config.toml
arch = "unet"
image_size = 48
norm = "groupnorm"
activation = "gelu"
weight_standardization = false
pixel_unshuffle = 2
blocks_per_level = 3
shampoo_beta = 0.999
precondition_frequency = 20
adamw_lr_other_params = 0.0013
grad_clip = 5.0
epochs = 21.1
lr_schedule = "linear"
final_lr_fraction = 0.1
Rows from block 2 of a small segmentation model, named by matrix and row number. Each number is 500 + 50 x the weight over its row's rms, rounded and kept within 0 to 999. All counts start at 0. Numbers have three digits each. After the name is the row's rms in percent of the matrix's.
After each channel's rows are labels from the 100 images, of 14848, where the channel reaches its highest value: "strongest on" is what is common among them. Only what is clearly more common there than usual is listed. The data: made-up ball-and-stick molecule models.
# conv: 3x3 conv (model.enc.0.2.conv.weight, 64x64x3x3, each kernel summed), inputs 0-63

conv.53 103:555485425518409502519514635602444518508486559497421533432519469480511460502569463431501525523472555438435542540480432505452425379445574500513465519566487586499508501428499468572487526501482529
strongest on: dark backdrop

conv.10 110:489521539399461506494572546562491491446414539430378536446462580530495503507415522499522495499490489483551614496518494500489490502552359572474423500467496504568509496390451572495496441463522489
strongest on: balls: three

conv.25 082:479580431548481487521549492521404433378520495540383548491580436554449512524481502495451542466537499547479543502430498445510477480424511486565482526531486493490537475380461364420548489475510499
strongest on: green ball

conv.36 081:552429502479528491483480451476441480489394484433472548544443524447533517553482537500509437512488449559378485502519427446516477461405628526469471533519507350513560459448580488462472549515520463
strongest on: blue ball; small balls on sticks

conv.41 097:484425415497547531480539460462495434385520438551517470555534549403388508491478563455523567473524520567649554468398506517527580514476571453452493492490490518471505457449501528504470512560474496
strongest on: dark backdrop; small balls on sticks

conv.51 098:448491501421491642458512537484514574489473519518484523545522427487487440477512493481497516549517496581538492434532508503254487480443509485487500507515508495522510501544457477473632465515501491
strongest on: green ball; small balls on sticks

conv.31 086:579489471541472499457500532475512498468563537521516587497539585479557515428501655506453448526497526566521622499363496491453484516457482468511488528455498403471464523575561528545552425458482542
strongest on: small balls on sticks; balls: twelve

conv.18 111:507544452475514471453536503479468427460466448502564478530590506468532550420512488521491509419489539413606516595566457482652482524611511495534575464482489416524421507514557463513441519456501519
strongest on: dark backdrop; small balls on sticks

conv.13 109:541408523533485480462523536508537400477419480411484511513353447528467517497423448473484525494421470556466543533531581498463503448590581449486489472482493500391512623493499525556464542510507530
strongest on: dark backdrop

conv.49 104:467516564492486570571512469513431499491411577405506464469464434447552508497466462458542511518407461520492469490483591479475390523570534444481592607515525480403566519468488568521436477549475448
strongest on: balls and sticks

conv.21 120:542574518533541501493468509453555501462506427406501484476473403427549545458484418509458478479481430537491457534577458528500469447543510489474474498466473580540422614440509561629475470507385550
strongest on: space-filling

conv.2 117:461461477441503498484479569465524460437518492406472514484433538507362527518486482414485503442445428475435461523428511546423364521543527473525501589565537505427602506473474461473534558442487504
strongest on: dark backdrop; space-filling

conv.27 102:530491494567507369519498555491507403521482498525529425528494595470475531543516486488532508532498463287479554626571475510604509503440475501470480462476497514488504431464511524502459507518485494
strongest on: purple ball; small balls on sticks

conv.1 100:410535458511514496499531445498554500543492491465584508518465463427519381523471471543448465468452519564513492459520490503278450538427441506492510516509496570495556432499563551508517469415496513
strongest on: green ball; small balls on sticks; balls: eleven; balls: twelve

conv.26 097:464481466433476416483544456511457479443452447512571527425553502403554510454541518573553543451530552545534552423458571490600470546546543513550467511485452436514438400437545470405448537448515509
strongest on: small balls on sticks

conv.7 082:466483473387518469528479476474488524464402469432568445515451497387493530560524504515519512440547507427440562510551512495530420570530546577484521633464486411552553560469501459583546467453500469
strongest on: blue ball; small balls on sticks

conv.32 081:533522467584499561515484505499522482498503554498479412512481486489536471551495493492482515565507536506514479515589570492539416466562548504479495528431501558355359480534316520469434493482481487
strongest on: red ball; small balls on sticks

conv.43 126:595485518513501508511499429516460538490510548518494423514397404551433513505495492503474470504481625488403482493549450506519554436480472549472579600485570468498538477424570483435506491522509354
strongest on: space-filling

conv.17 083:546548474551555404552504484497494532529448457440519489441476553545533484490457476505441452466433540504514498478440474509461310531579436579491505424403460471427538482439513400475501485534492505
strongest on: space-filling

conv.60 099:528525562493483481480457546517508468576517512557462562557495538604348457485432552472508517520469462599482454489591433483420494494516463482516495467548499546630463558476477504564421476412515514
strongest on: orange ball

conv.50 159:435514753525561569426500520537478500448478380504469500390475502504428476474503476508463478509523571466462488473472473447497530438499526486476511547509562480483448508458509505545506529491498522
strongest on: balls: three

conv.35 089:533420475557483495468480540510427483430496546413465474432559544453524568468533589459535495578518551570552403444553446540495517495485486567483476395551539457507455607511551415542446519525556469
strongest on: dark backdrop; small balls on sticks

conv.24 080:552506508482409515471503399518509440469540514531550532578486532518420533523470513487488539556473469669490561570478542428510497497493492546534460497511535425463565427546395496545419419424530487
strongest on: small balls on sticks; yellow ball

conv.33 109:462472485418491519498505488486488489461477491485513529584463417421615506543517560486532454414499477515496513535291528499487453524456504514493524523419501445492539472498665544517520483496480507
strongest on: blue ball; small balls on sticks

conv.0 080:474484537466453512444590431508480469564406503544531498473522581362499464554506472544431556533520520458564568560612489512504477527508534452441468537466489610537505458419451455470417442502491531
strongest on: red ball; small balls on sticks